From a checkpoint of a small image captioner: decoder width 128.
Rows from block 8 of the text decoder of a small image captioner, named by matrix and row number. Rows with one number belong to one neuron. Each number is 128 + 32 x the weight over its row's rms, rounded and kept within 0 to 255. All counts start at 0. Numbers have three digits each. After the name is the row's rms in percent of the matrix's.
Before each neuron's rows are labels from the 100 texts, of 14976, where the neuron reaches its highest value: "tokens" is the input token at the peak. Only what is clearly more common there than usual is listed. The data: scattered letters and digits in many colours.
# fc1: MLP up (decoder.blocks.8.mlp.fc1.weight, 512x128), inputs 64-127
# fc2: MLP down (decoder.blocks.8.mlp.fc2.weight, 128x512, transposed), outputs 64-127

tokens: "j"; "x"; "y"; "7"
fc1.196 075:139132139106091114095111126146099113115115125115116067121167084157100136093117143116189121155149129120184081113111160092125140131109069097157158159090122148203064106114121149099172145161116103
fc2.196 086:085146169120148183149181125144190149108159146144136122156103114111111105138142116156087096137139188101120145166160130185173109117113157145114132123186151084089132155161165108185121117075105134

tokens: "i"; "o"; "a"; "j"
fc1.8 096:127109153120089123100147131155109071105132116100127123204084151128068116116120076093109135065127140142113149079131129159113137147133084081086149152120052176096125133091161121139098108135158149
fc2.8 097:160089151137207136136129137132182070106162142085140119139138147109125129138156068106126111163137157153115176119132134183146170114106134124109089153157075145139141140077167095072097156189076089

tokens: "v"; "y"; "m"; "1"
fc1.286 136:163102162163155137139149116087143095186087123151194076124161171154078093118129047077163082100100065107112099108145152116158150094104146125153141076158174098151141079159102124141125147116107152
fc2.286 143:083130145104165100141081102104115097144145101166129096127145105143097123085156109078105074153178111112138089069112138108151127162106102163165152168105180103112161139156128134081147103158139177

tokens: "a"; "4"; "x"; "f"
fc1.113 115:102185188099083141128146181188148093150104131107116077169086139131093125139134099165237121138114112156106157095157151140123180138114062124129128128114086136134110131132140127060097135109184078
fc2.113 114:100153081124126163138096169126183128055104111101102125172162089122134171196155104155077116145133165146175116099134129121096067133115168158152150137124055089141123171072089147114156105077117148

tokens: "y"; "l"; "i"; "v"
fc1.330 097:177168065096144097185112113128117129119137119134130126081124135157153130082139152127104132124136184147144112140143071130141095137102088143094157120184120124165090148087124130075078173143102181
fc2.330 090:160131105137150146123104040133090176133109144147137171128148108137181097082128108140103150122130187110111119135181075160154109104112168086128150135085100084131138173090141156217129120100093181

tokens: "j"; "l"; "x"; "i"
fc1.317 071:159149118109116066148080076134106120066130081115138130121106142058143147140108156160079144150128132111130133108158142137146118082136111141195146152187149130157076172079134122142072090178154186
fc2.317 068:141100137142081098174104091110094107101131121122168122160093152116160168181111151100057165178165124115114162114102155169134108069078094191181112132124125115125057198136150118178102088208103116

tokens: "red"; "brown"
fc1.276 099:120133145132126185081109148116081129134121127149131120134136128062118094162097193151130093111115119104157151157120075144142101094204155144088112119091081156123195116079109112110119124151123183
fc2.276 092:104170099098108092166124141108131160109086173189103113154156130137118153148137161126090088100133202130106135156177097068121098099141098150122145134166139100129061121140083144187167116143146180

tokens: "z"; "q"; "j"; "i"
fc1.213 061:115173166099105068156119110108118142102145141130127083079135145147158122101134050109126137120104155118173124126103093101099117139098137128117169103174140146106090159077136103101121148130063179
fc2.213 064:110151217105144115089090088125137168104214146148163113123130140096114139095117062126120126082086103145129119113122054095159112139097140118060183110181103092139110166085142125114084105129080157

tokens: "j"; "u"; "3"; "c"
fc1.469 108:113134120122071152086122163176141167112137169151170097124184065144110133163077152138107159133105085057107122059174173014117140138094093135115142137078111067175163088162112131186112097155126136
fc2.469 114:164139137140044164150117222160149144143089141108139152112143119152163125193115093148135143137118146114082108096093119108155126167119119090141109135051088117169172057124153093166144163136109086

tokens: "7"; "t"; "4"; "8"
fc1.83 094:121097074149121148154135196170112093098091103156115120141181095152130152093094114163095171169138070141113108075155187111152097098080088171091154115189124070166136072130109129177130114113132142
fc2.83 088:143124094107075154153122138110084156117131106118071169142126077171184083160146202160140135153140075101144125108115149105157119112164153140173204115094137114111129084150153109213142113083140032

tokens: "and"
fc1.223 058:100101125148146114126156141136112171120065232158126102161118148057118091129162165146162149084148192098166097150138108171130088135129100120091185044103130123099134120120139134105160185163136160
fc2.223 066:100108085124131166188139162123145123182159092098153168117096120185173170191073099121138094157134115150082109092103143089122132102122156153140097165164129135127167056156060097124102141166153067

tokens: "z"; "i"; "g"; "a"
fc1.253 124:181148072154099077098117043170117118114135139112126096111095176170163115132087177088125125135129121120110157135126053151117174141110172119154105156138088110148141107147112149088128139110134105
fc2.253 124:075148116113201168128116137167180157140088086156087158085146134125137116077096117197142131094154125138153069180113185128043131169123068131080141131152111105111160089103126123170163059147176190

tokens: "x"; "j"; "z"; "y"
fc1.467 069:142184137127060130139117114146150106081099125152120101085172096151157110140118129119101163110109123153173145096141080139102058107140066111168158085121169094105106134154147106080139105134129159
fc2.467 068:146141116140121133179118095134145103162085099110114164128113082135194115149131108154053157144168143115181191130150114156115072099178124064153150156140112057129110134136084138131161086092139100

tokens: "teal"; "red"; "blue"
fc1.25 116:146171126115160128070113084160159171092127131130098101071164141136151102112159128097137116051097117128097155095166135170099134133117130092194130082064102172145124163119127107176133116114111182
fc2.25 121:069141105127146175108142104072209199141130158042145060108126139118146081166123153099151124071167139168117160128089090109139112152124140122149135129074114143199131133153106102105062102133077096

tokens: "d"; "c"; "g"; "o"
fc1.166 076:193125093085118130152104156145115114079124164131110144149114192140104100162116149122119109163129197121150106190071151104095101183087106141107138120187130105117151145082150128053089129108120163
fc2.166 089:155131115127085147120091109164095138128103203133114157184106137139099112149105146106158084065126165159130162163088180143181102152117109108144114122171159101115157152148181080096142052097120168

tokens: "9"; "s"; "2"; "6"
fc1.138 105:021154170123112183150142163130096149131113152209109132079143117112167127135087146088188130098135058046113086093110147123116149121102149149190082107137138149104143096113160140130133145112163133
fc2.138 088:072120128148105108165131155095145124107178091144119124108134107143103144150060124123117138143064154089136153075089098121188154107148121137118154106147159125100138082115102115094158131108062152

tokens: "4"; "k"; "n"; "8"
fc1.163 077:063141140104152199121123192145123120089145156152106062128116142140082100182081130070098099194149104094123117141214163099129149113132060127104102115138125102152164104152124103066158175099095130
fc2.163 083:109123098117156156090160194174134101132128074100161126075091107212092152112083125161104076200131089133131104124143165155149143100181102085124099115148132128181104106142142118110181149143138116

tokens: "a"; "1"; "i"; "7"
fc1.489 072:110169099130125153166161129121161170110116180127080094166114173139142116148078120057078180137130108105123152118158100167084124152100087149086127140118110095089105111123097159085106127165111105
fc2.489 075:090125140161153181065123122110167126056105116107120098124096171122106148122090122142087168093142120127097128101119149193139151083111108146119132127146123101137094107125139141085116083183114098

tokens: ","; "j"
fc1.56 071:159132122115156108137133164151144153132091174139111116144124073161108171139089107152130066139182106170127118083140111116126154108111165146059154082092091098176111132134146162213132171119118132
fc2.56 064:087080157149068144172154108096134143170098187093101153143096174108150152150114135123160091114110129170142159108164095135162148113137128106097119116182178158100134133155068141112142123142148106

tokens: "red"; "pink"; "teal"; "brown"
fc1.349 113:129146178121119115190120124083104138134205106157183147067109093087109124187083100120139155152147078158120146092116035184131174163109170103159111172088137152094102138127064093128165163145125147
fc2.349 102:019071076150139161228124089074109147170123078146139153106155126133160134106151095086110078144188104117114100095177099126108153135145125139134109110083104084125091141127146147105127106205147119

tokens: "green"; "orange"; "red"
fc1.422 113:121131061154140132169088163108145120110131131064177066135127123100148137127141104179082167140122158201133114133152098113155100137093131135166093111154174153128164211187091144093084132167103182
fc2.422 097:188161128080109128079130148151101093086142161133166145146107071141131151152144119156151104082155143103137134129164069133202112144108220154136123151130120093102120128149109084115102112107142148

tokens: "and"; "7"; "x"
fc1.104 093:124148135151157128154137117144099101050052159072135114121119098162152084162098090086092159145181174173113151146133089187070130081141095159052153101124157138099095158113149192182114125149087141
fc2.104 085:108105179130169193118118104126140162052120158079134080153092154139125114126082092140131184111111155139119156119101096167135120108098146147092169115174116159102073147153228189159123134138103145

tokens: "9"; "d"; "5"; "b"
fc1.425 054:136107124104151152110141157127127088124185176086160107114113197154074127085083190134128145058144089069152099057135123104124138144129157094130121075155150062123117175114100144119121133126193192
fc2.425 059:143144158127149198157176115196120114161115169147136076128083184110114067107130166138117182122150094125120077133116105137182096117128113157184108151145151062122066136086078147130142127109167101

tokens: "9"; "3"; "n"; "x"
fc1.411 139:116137128093121106107102135162094173103115134131144126213163103084118117139067138125122119150133128120130122047161132135179092161098129190155142198124170086119148177112086169145168091125107159
fc2.411 210:144145115122148122171095099129124063076157133142118093121161102114125083151132165116105087132144136126151094124176103181113086107140097172158142167157156090119107120093122172087123068151216178

tokens: "v"; "y"; "n"; "h"
fc1.362 079:172117174092129102157112094130100107069123148102104071175107106149085131110160143116114121178145129095148098161115167122148133112114132115158163121173128171133058094058078156097124133114077149
fc2.362 089:135146171059145136169111098123131173103184159100115076149114094135090157161128133124082115143112094113127121154088109108180131127128110171125152130185126163156106103083120127089083115117087141

tokens: "t"; "f"; "7"; "x"
fc1.157 091:119170099159081188130102146185080068077138131057123105164117172173133157149101098109080175233157200091095105161122132141138107113135076106089135146224136120153122107123145113089112136124126094
fc2.157 089:159154118128117159074171089157121131185167117132136090110148151141085153210140148202063126158115164134162091170144147169091075084145141107136161097129078139118133169136125132146152080135127082

tokens: "v"; "4"; "a"; "y"
fc1.262 104:112160109122112146099097130201193096105143110093096071089085163187225133073143128095103142131151130169102106156121078197094163114112104113103126106148131118186155122117125125121106121115092107
fc2.262 107:103124137100139161072111082196164144147170109105091153080130148168132117104139190110139133138185124145095058174159132190117113136122121124142130099075100141174078092113097170127105116108061067

tokens: "m"; "j"; "9"; "7"
fc1.227 102:077177085110106134105128116161134089180147152082136108130128110097146138123117059110116093173165143151141106069133192185167127125117145156165078190126139100100167146117130108211133166172096121
fc2.227 104:124124122141112111170140148123164098099185116108154120106150132131130133142166111126122130131150105162155138033125188135166148115069148161181124152094127095098088097171130103186115154075099176

tokens: "3"; "y"; "j"
fc1.29 065:130170152128060176142151107167141119120124144139088165101136145141128108149100118113086138157147126158130128106143122098144172103105104154099132142145093070113122135082125135164120152205107107
fc2.29 071:086154169145104150072140090107107100135100059143130244085137201119126142108131109124117097136129171159117114102175135143163131122153176101151132172058084101162161105096144148129154107156106118

tokens: ","; "<end>"
fc1.272 063:175159074088188138186117130146135156170138112100140114094151112101141133082077146117074070141124161163136159104198110109090162115107179176156095103110150130162130125142166210170075154132118142
fc2.272 062:083164122132126145143141106085191083157160084095138140145117146129124122133170074133134191161147151118152162135142118125081097134149102137110158161139141152088161144114068060103159061172130133

tokens: "x"; "4"; "k"; "n"
fc1.60 068:117067120134121133142174124101080111073142157120102056139127188116112112206162165143107110153154159089131076088150165129083118139142086127171148135118099077123179088135162080049105145155142076
fc2.60 064:157129117126115146155172120093101104091096091106100106145130132102146083194179131213157054096169119114149110118116121172123101121173123143140120131139085132197148125139138104113193110115199092

tokens: "3"; "7"; "s"; "g"
fc1.430 076:114119123154132180099118126139141130094131173164101120147155094077095184136138129175147108111136157108127088120172102069137113128107124104149125123170116089130160113132079214188120135136123150
fc2.430 079:174093164139123123117097122132129165116128168155106102166196123117107122149229126186155068137171230096123118149180126144126125137145162127132113101107153147118137103162157140169149131090080081

tokens: "a"; "x"; "q"; "t"
fc1.263 067:133117171141099082159071188128118118068121194121134101183134164177104123099068054127194132148112194106106068134161175065136112136119089148119112119114127221125139145156077166078165143120092131
fc2.263 074:147139129106175151093095151146131172060156123089144118104139121134130152113135130109178121127145091149088105171192102143116111163185093122092145134082140138170152115180134161117135116189103106

tokens: "red"; "brown"; "yellow"; "green"
fc1.492 110:139136154141143116121108175206092085142129139064143105120176118040036121129124180119152168140154128114096087116099141094177165169152136078194110129082102177115125143117092137086089134163118106
fc2.492 100:075150096158073108180142126090088136143112115107125141113099152073081180126155121123129156133126116154185188104127107083164161125090077123141107130212105127114092118109110159105122081132118131

tokens: "and"; ","
fc1.36 076:172081142148127102153122165120104138150098118107087133099113121090070098108128097099097112093078105149120117170086157158136072168133092103139147169141178168194129205138183118171140193157164139
fc2.36 064:145109124138117085078151145185120110103057105143085144148171095120126172095135189081154130106137116078166148107109143100177148158088103110141084152092166136146115087189119111213141136074105126

tokens: "o"; "x"; "u"; "v"
fc1.500 128:115126109098111110095175106148155106094135130137142077114139156133099129176117137119118160162175115120195103089161075174125123096123112115149182142083151150117095125153129114126150170093156181
fc2.500 139:119142090099133162191154124147138129101142104109108086166103147137129151107113122116070148128093131100116175086110086137133129134155199126195193137097104130099141077053149114063099196047139108

tokens: "1"; "i"; "j"; "4"
fc1.148 066:118120115150070121132098133154125171137108121099084138177155135084082163131143089186171205172158143094131126101128099096087142120090091149067159099086139154104139138153142130121079191059166115
fc2.148 073:078134146137083144093120147133094162139138109097120165144141126070157137167088107186194178164158127081134137118132085149139144135096194169096127125088145113099133122172155135128109135085188133

tokens: "i"; "j"; "3"; "u"
fc1.84 097:169110117093122141158111127142117157115114121117158098189179122079055114151106119110083131126155215108128091111109111145122124126080107147122166164122136139167132160068137104158164115084135190
fc2.84 094:173102121098115118068084118076142133124123159150148098118186130129085152114106157133118088164080143134121122153101114162165138157143127141151054133069081127201093078071109110143115149173125156

tokens: "z"; "c"; "v"; "y"
fc1.431 133:089135203152086114100092171192093143092091179112128148135109111097099083088136084095132174120179105100078145099157129115062206175146098151172143139130126088135112136151170100187155110134134152
fc2.431 132:098103062080070123178129099127136173122093083115103156156169121109120116133140158042135111095145141105113116131147150137149114182111199132133111082151129103134121076190154097104137117136090119

tokens: "t"; "7"; "i"; "1"
fc1.151 120:127173106144142148140174144139076142202131169162106108149157149108121073068109124118112087146149112165123146097188159122164073119138124114064143106207173063142094127070175180081109116164116169
fc2.151 116:107129128132098123083079128117122189132147109152133082134164143107135107172122120102099154131189124106123067136198152168084151113171119111159086117132167101167164088141112131111128170150114119

tokens: "j"; "i"; "x"; "t"
fc1.371 081:145122109137124100081115087162084127098139134147119109117137145139105144130086172129135210199187130059055115135170131117075149140091103121105119113157121111164109139118132172140074121142116179
fc2.371 077:170118153115087157075137120175079098099089166088138160150144126137121131179145128197167164115159159132098116204111118117091163143096197100142155179104113100092087106168169130165077055128172151

tokens: ","
fc1.231 074:123119145123162144152118105127072124104148099131175089140163132095139107131121140178092104103124164119158139147160087112117107069080179128107149118129134189110112142084158153153095174091112137
fc2.231 085:117137072128068093093132162095139082144135136152154123171139151125158197155187126176151119090131073126141105171120164103113102124196087116187113134144138099101151079152103100126162092132143127

tokens: "f"; "7"; "5"; "v"
fc1.120 110:148107139120138109162093126145148086103099144160107099145150128165144114113133091121107177174088096166204115115171140142103109145062113146084075135195087118183164088103067165158136154153102162
fc2.120 106:155147107084121106053084098083169049124127089139162112121127088167110128147067129111190147128140159122149129128122143147166179126157127188125162127068138182146160123194098134083099166091077074

tokens: "d"; "0"; "o"; "q"
fc1.459 133:149174093143167118125132118107176084124184147069131105189136079169200174175066144154074079170120094106160157132138111102069128138108084189059145146131093131151113106126142122167123131120199080
fc2.459 116:134066149119127149112106160126091124127165104182128158177091061128149067092133114076149158146149169120097128130102131106152163168176106116158138088108118174145098135082124081136139129159122086

tokens: "4"
fc1.19 111:091122151117081119128133142126105070120156080110172107163135162131177167124105164121104155068139163161109121128118099142124160152116122137162151138083146155175163106131159193101112118093126171
fc2.19 100:145116095088127133186115139121132100167152113174059122146092141085154125152083108139132183122122142153163118107130184111094081137156142056138170149117087171164149045095099116108154170120161085

tokens: "m"; "w"; "v"; "j"
fc1.329 109:110161092127123072109092149126146095088139141106127108197138139158172121128105118112069163128128115116096155061158203155121099113105136080071145199174082124193178154107148139148130122133148159
fc2.329 106:143171099147069080115096126123077128120133094086160087123091127132161092137137130185133126119129183147140156139139182157142134054080107180086148164114069117153181150155168163119155120213046102

tokens: "x"; "a"; "i"; "s"
fc1.283 114:186109113121066141123158169179129122123146138163122107122174117135064140182157113084130129087139114162114123067122122107081103156062166030095130121153093164127164124127142109136156149084161108
fc2.283 124:108110147110145077101183101154125178129121127159079135142150217065143146102146130160128180142154138161187121131103164109165115099115116170059130148156138080121098084155164172141144103124101090

tokens: ","
fc1.93 101:155177144117091192127103071152137144104139209151126142160071160160129132163165126143192127168114160102143176112159080135126149157134120085186122109170133143148133092085127116135118125094068144
fc2.93 086:113081127154171105108093121110101157076116125173147126142155082155114169183072129179086158176140090102097132193064095141154140101132148149126107104108162119103117131144128115078165123095163117

tokens: "<end>"; ","; "and"
fc1.376 091:079170151088135081148144101123144104130154105123124145163168146116152166153096162214127072111135163111109082063163149144147125107147055158146120110150157137163161170116126085150063184079145140
fc2.376 088:124159164079131112123150130138146106087121138094084147114139135129158086156119149169181153137123154137154084128120114181146177139149099127170111133124083122144107147109117156122120160069139169

tokens: "f"; "7"; "a"
fc1.504 105:099116188123094096138094191146115148122108138089083128193107142118106156088120138142131117106116117126099088138051149106188164126106091139174109126063160109211108110119124102093155144117156154
fc2.504 092:133175141197085109073098149131194106109101146122116124129157171086095161123140124126157136107036159125133138100116156181113163140150171105181137124087151063106180126136130157100123139172159086

tokens: "o"; "q"; "i"; "j"
fc1.98 148:127142074069142108121130102153089161106157100137161130129144168104171164148060167088068159108151134143126134096135133119129091081073171151153121194107115154082133151131130134123113133133141168
fc2.98 156:138136147110120122134147116105094114120139145116134159113126057118097094171161130147127139193141123080164122064191129110150128144154107162115132096088120140106129128095135156160134124148165191

tokens: "and"
fc1.446 073:142112122163131154168108168137074090108150211096121108128093166190110086138115117100089167142176180090119064145137150141034141159149114086132113157119069131105155125087110098084114124187139127
fc2.446 083:102141085132093171101102183107128090106153166087119108107113169185079138109156161092165086107111111114106080156092172146110114160091163126146098150142087140168161113101133109091138069200132060

tokens: "v"; "j"; "u"
fc1.429 134:063147095156107116156158118103098120108087076109092175131117064179181131120062138137115137188138140085147143120113164069115111083135076109078106149168084150102082084147119148153133176150183154
fc2.429 148:112099148062169129135099123115138088136119107088126152076124112130187076100090203083174112206219067152125109133134091152122195135138054137106116157101122130120119130106136113122065156091213174

tokens: ","
fc1.274 108:155075096089184141198145198155131119118096094100101076125084126056097093089132072140157127126139110131179115102085137157146135172140114093134129106132124178081145171122124165060137154161080139
fc2.274 096:129156095134157160113133153110121126071129108151123156106133184182106177061172082171145065157161153144098179144145116105157073149168144099141111111091130143138097101110129092103118079050136100

tokens: "red"; "teal"; "yellow"
fc1.233 117:121101098156106167141155165124137150121135123149085089083184154121115121124190171215114111116130128146086103174067116133098131181105123099150211126105177146143141171101180131134144128120099142
fc2.233 105:134145113141187165142140102156032105126076144137127171127140125148082090109070107125203081161112072132178133121117144155162130136140080120174141146096096116147115123181165138182124140111116068

tokens: "7"; "j"; "p"; "4"
fc1.392 101:127146076123088135144139172179111122107101111090082128119116175125132092119102168122066175136120126190133187128115114128153124088115150120128095078152133150129099094104178107125117127120152146
fc2.392 117:122125058148109132133136120164153092130090122138137120104095166117127139072074118174087165111161055129146175140083163172165156110112145149187094127063117085121143140183184057086128100135135138

tokens: "1"; "i"; "7"
fc1.153 113:160110073099161131138101131119113167112073111125087097143112105131116126102090119077123107182149158107120120137160136083115093128090148192074167112156152151123194138131168140155087108123089157
fc2.153 120:096163164098106129081162100193125132148149149143086133098132125097120091104109098141116143136164190139122058076170136159141134141099146139142098152122152121131167149136136159165054096192115111

tokens: "pink"; "green"; "teal"; "black"
fc1.288 156:163153153108193094088134116145124136086176131093090097100136082140144117118100111131101113117113137204170082102179158103158130125137108117127173107152088116153069121096061157141133114185093122
fc2.288 146:136117177140099054217161127099143113140083103126149078170115166149088178122143127104185113148152105170110179119120140121166087099142100160149106110161146145146111076093152063145112096146131111

tokens: "o"; "q"; "9"
fc1.358 101:173142203111096105126143150092137167056106194155123117136131144098095096098116121112060116164140133098106087126148177119122099174115121182161122124136120123136053087090091121123110195138101176
fc2.358 109:122151137140135155080103143106172050084155156135172122101166116156072115184124172116146102129125087119069128140161135133119104158114106134127129134124129145166139133117137109118093138127045116

tokens: "teal"; "red"; "brown"
fc1.454 129:134128112107125159065151153098144189129134150107086122146107132135113055113125173152119132125136083134128130115101108133153132067112130116147145200205171149117072126047141118067098163131107140
fc2.454 110:055175138160114137129178144132089210147154094102110204131063166126146100110140159130172132146134106112079110126066112137086154094119119119098091098141134117128130111068084098108119146141122139

tokens: "7"; "a"; "g"; "i"
fc1.295 144:137122136088114130107094089180092133109098163174133138093103089189166155108134117134139145195094108135077167074106155116093140122110152097124104094164120157169112121149136195116094120143124114
fc2.295 158:114102154091114126134111059131160111110147107143132119173150096103066125085113114104093090157195197117107166147163128166102115114163063150096169107175155096111088187110114151104077064124165114

tokens: "green"; "orange"; "red"; "yellow"
fc1.24 120:073107141164176091151162150128126128178109113104163147151190097133120117131109125209091145113088081130131146112118139114050139130119121110143131105156166107085089103106127090146175075133123173
fc2.24 127:144131141117180129134108055124176118119187089183066164156161097136188110136112164123111060145098116131162163111149129149119139190066105127087127146115111103135135142155137120157077155151129068

tokens: "green"; "teal"; "pink"; "blue"
fc1.338 083:177157109143125109103147118145078149075056192201144131169112183117105103110138093135163178085097161097157103103113125101131055090083127131132140100095136147118135168082141095200083099147083064
fc2.338 089:165104133119078054125084134137162092108112164148115116111151194136142128070218189123152167099131147179109106121172156067160110122149126090138136149155067113176115175109142081164138078098141131

tokens: "1"; "i"; "y"; "v"
fc1.478 110:109142143122130149114043120138175116134152162085149104148124115152151130073154146118125100150112139126198183166111121153090127097088096108199163111131156181155138123151110140122093129101122120
fc2.478 105:155136146128129126079122144103099170139064106115161163091177119073113110173106090132103189135135119122111161157113107133155116166068187202135116118122128114188178080114164092072131170145143110

tokens: "red"; "teal"; "green"; "orange"
fc1.293 141:070072112177136142145186122116089144143138145114116126136124140090105085128153124140090165074135170150116178135130155150150139124151172096195086144154068178119120133119142185077148130129156155
fc2.293 137:152121140133100183182105160062109145113167122109112163091058083164116159144125107103142199129202105133107163139140101169122104118098130148128103087149099177158135121156149108046065096197111073

tokens: "z"; "4"; "l"; "j"
fc1.64 082:130149097081166126134093152132146138108128120150096103113149109164120118069081168124088137183133199096123099126197140081151107144099088122117104110239147101158119059094104127154095121084087175
fc2.64 094:152159142106103109087137109120146097124115109162147086130195118131099119136105100233139115149134126127114124174168076171130147137104075107084117112187087125167133179133145073143112109119092101

tokens: "a"; "x"; "c"
fc1.243 073:134150070124145128179129156152143085120118118112052114124068133152131087191104090120143146132115124089082155086136109153076086191109089141121192150142101075182160145188121127067119158109120112
fc2.243 075:173127134145129117076142092113110055140132076149110122133114196170108084145144143085106151077199092162135118127150119165132111103144146083112074106146110114150139128173148095106169115086088062

tokens: "a"; "m"; "t"; "i"
fc1.235 096:137140131100124098144104123150109086097130144155161124113150164157138131130099145160211155092125187184077095095154134143085158130116123122139173101169105096102128134088172139155062132173095121
fc2.235 109:109109146125082125116090092108089138149178130139138153157160096172137163104118139116183197126154173127104092138120148158158118151091147034124098144141075163120129073162121124159070087142117075

tokens: ","
fc1.252 067:101107165110099104152141088151093046136111139096118100096113087134105115131149103080125176110185088097083130136134152134132145122115095141121133189152092144135106148116089108148160161159150121
fc2.252 070:153121161107081080219157043095111097131125123103160078110162121120088140094107110130090172134075079097165104152149180128150131172126153139167123142119134146136166124143121050165159147121142155

tokens: "f"; "p"; "a"; "7"
fc1.101 110:164081138155081127147134141189085115080071154122127119115133127097127042114137098151124140180104143114130167147165133148136137085076128123152076099211117125161166133160135156136098156089132171
fc2.101 134:164080111131108096150122125070183176157156107104157079167120111152089112119115143125200077151162101149085163119122104184120167185157154108135112126133158139122093097193097098155172178111122141

tokens: "y"; "4"; "x"; "v"
fc1.117 066:152139111115107136177134100070088109125085122109078085142152166134088094136164138113166129146154189103144124122161125151130118133132088095073122152164093149110162098087107135070121157151116147
fc2.117 079:164141121124125154107120059086108132156099090095114099112156134123128064158145146144203097115163162094135133098145138175160112107162160104105099169105102164151151131118098128151142154127154163

tokens: "x"; "c"; "7"; "z"
fc1.236 071:117182151126115115173113098126155121124125150121204113081124128141130088120081113093121188129124139160178074100158103103124086125115095184089143158135130104129110149116076161109064104154090158
fc2.236 072:132142164163124140170095103144155129134137147168201114103096133190118121099138114147084183112113154105145068068142131145143137095135105177142118148068135122113093155125094128134053122119057121

tokens: "3"; "5"
fc1.55 117:176087145077141101128101117159148101145145179121088124158127070161144138187167037168132111133138141137150072062188147069186128113119091191121120083172096127156151192091109110141171128185125106
fc2.55 119:130051207170157090147087136124056146097152087167123150152147078098067205127129138063096130143186147149103080161115123128078169092102128151114148130121121154140163158139098085218135134071096137

tokens: "green"
fc1.420 120:145106103135120117179181125164074153122133132111165112187169125134097131104173130149115138065177118099155101113110178107108147133125129084140175077083136128130123166146151181141057087112142118
fc2.420 119:150138104142134107155118141131150117137135139124181072101126106176117154050179168052119151108158128204106091146088172094138105156143094140117075170135134170131189199167097131105166164031136153

tokens: ","; "green"
fc1.42 079:124097188059205173169147145168141119112092160094150131086126092134085085121131094174117131124122139118106152075147125120115102163126161112148169111118153148121095179075195162192113148106113170
fc2.42 082:129170081117073123117110125107151101141144128155168129154123157116105145187196090131135135111103138121167127129099122133097078139157081123145137114136075078113163122092092141137188112133136097

tokens: "1"; "i"; "o"
fc1.503 133:123129120104143104130151140173145113085115111141086141133144111170143191172115108155106123130124082136127159079129074132153127143039116111137190152123114147094140097121125106051131121143114119
fc2.503 146:158105122164184088145149122139129166164137104143097117076135131076137097120200155116136160159130122140098137195124112187051101126082142105149107175120084156154121168094130114145171124120138113

tokens: "<end>"
fc1.177 102:123174130057124122103132165157110188110133138154073115068106100119115110156123108145117098160157091130177123120176074126146120178121198118107145085062156107116110110116117157125093116119112216
fc2.177 097:101119123134076073139116072124168120191139207121106134140163130115077075073100180144135096107120143122053154111178121113195134121138150059161103122155145124160125128100156141119153080084100157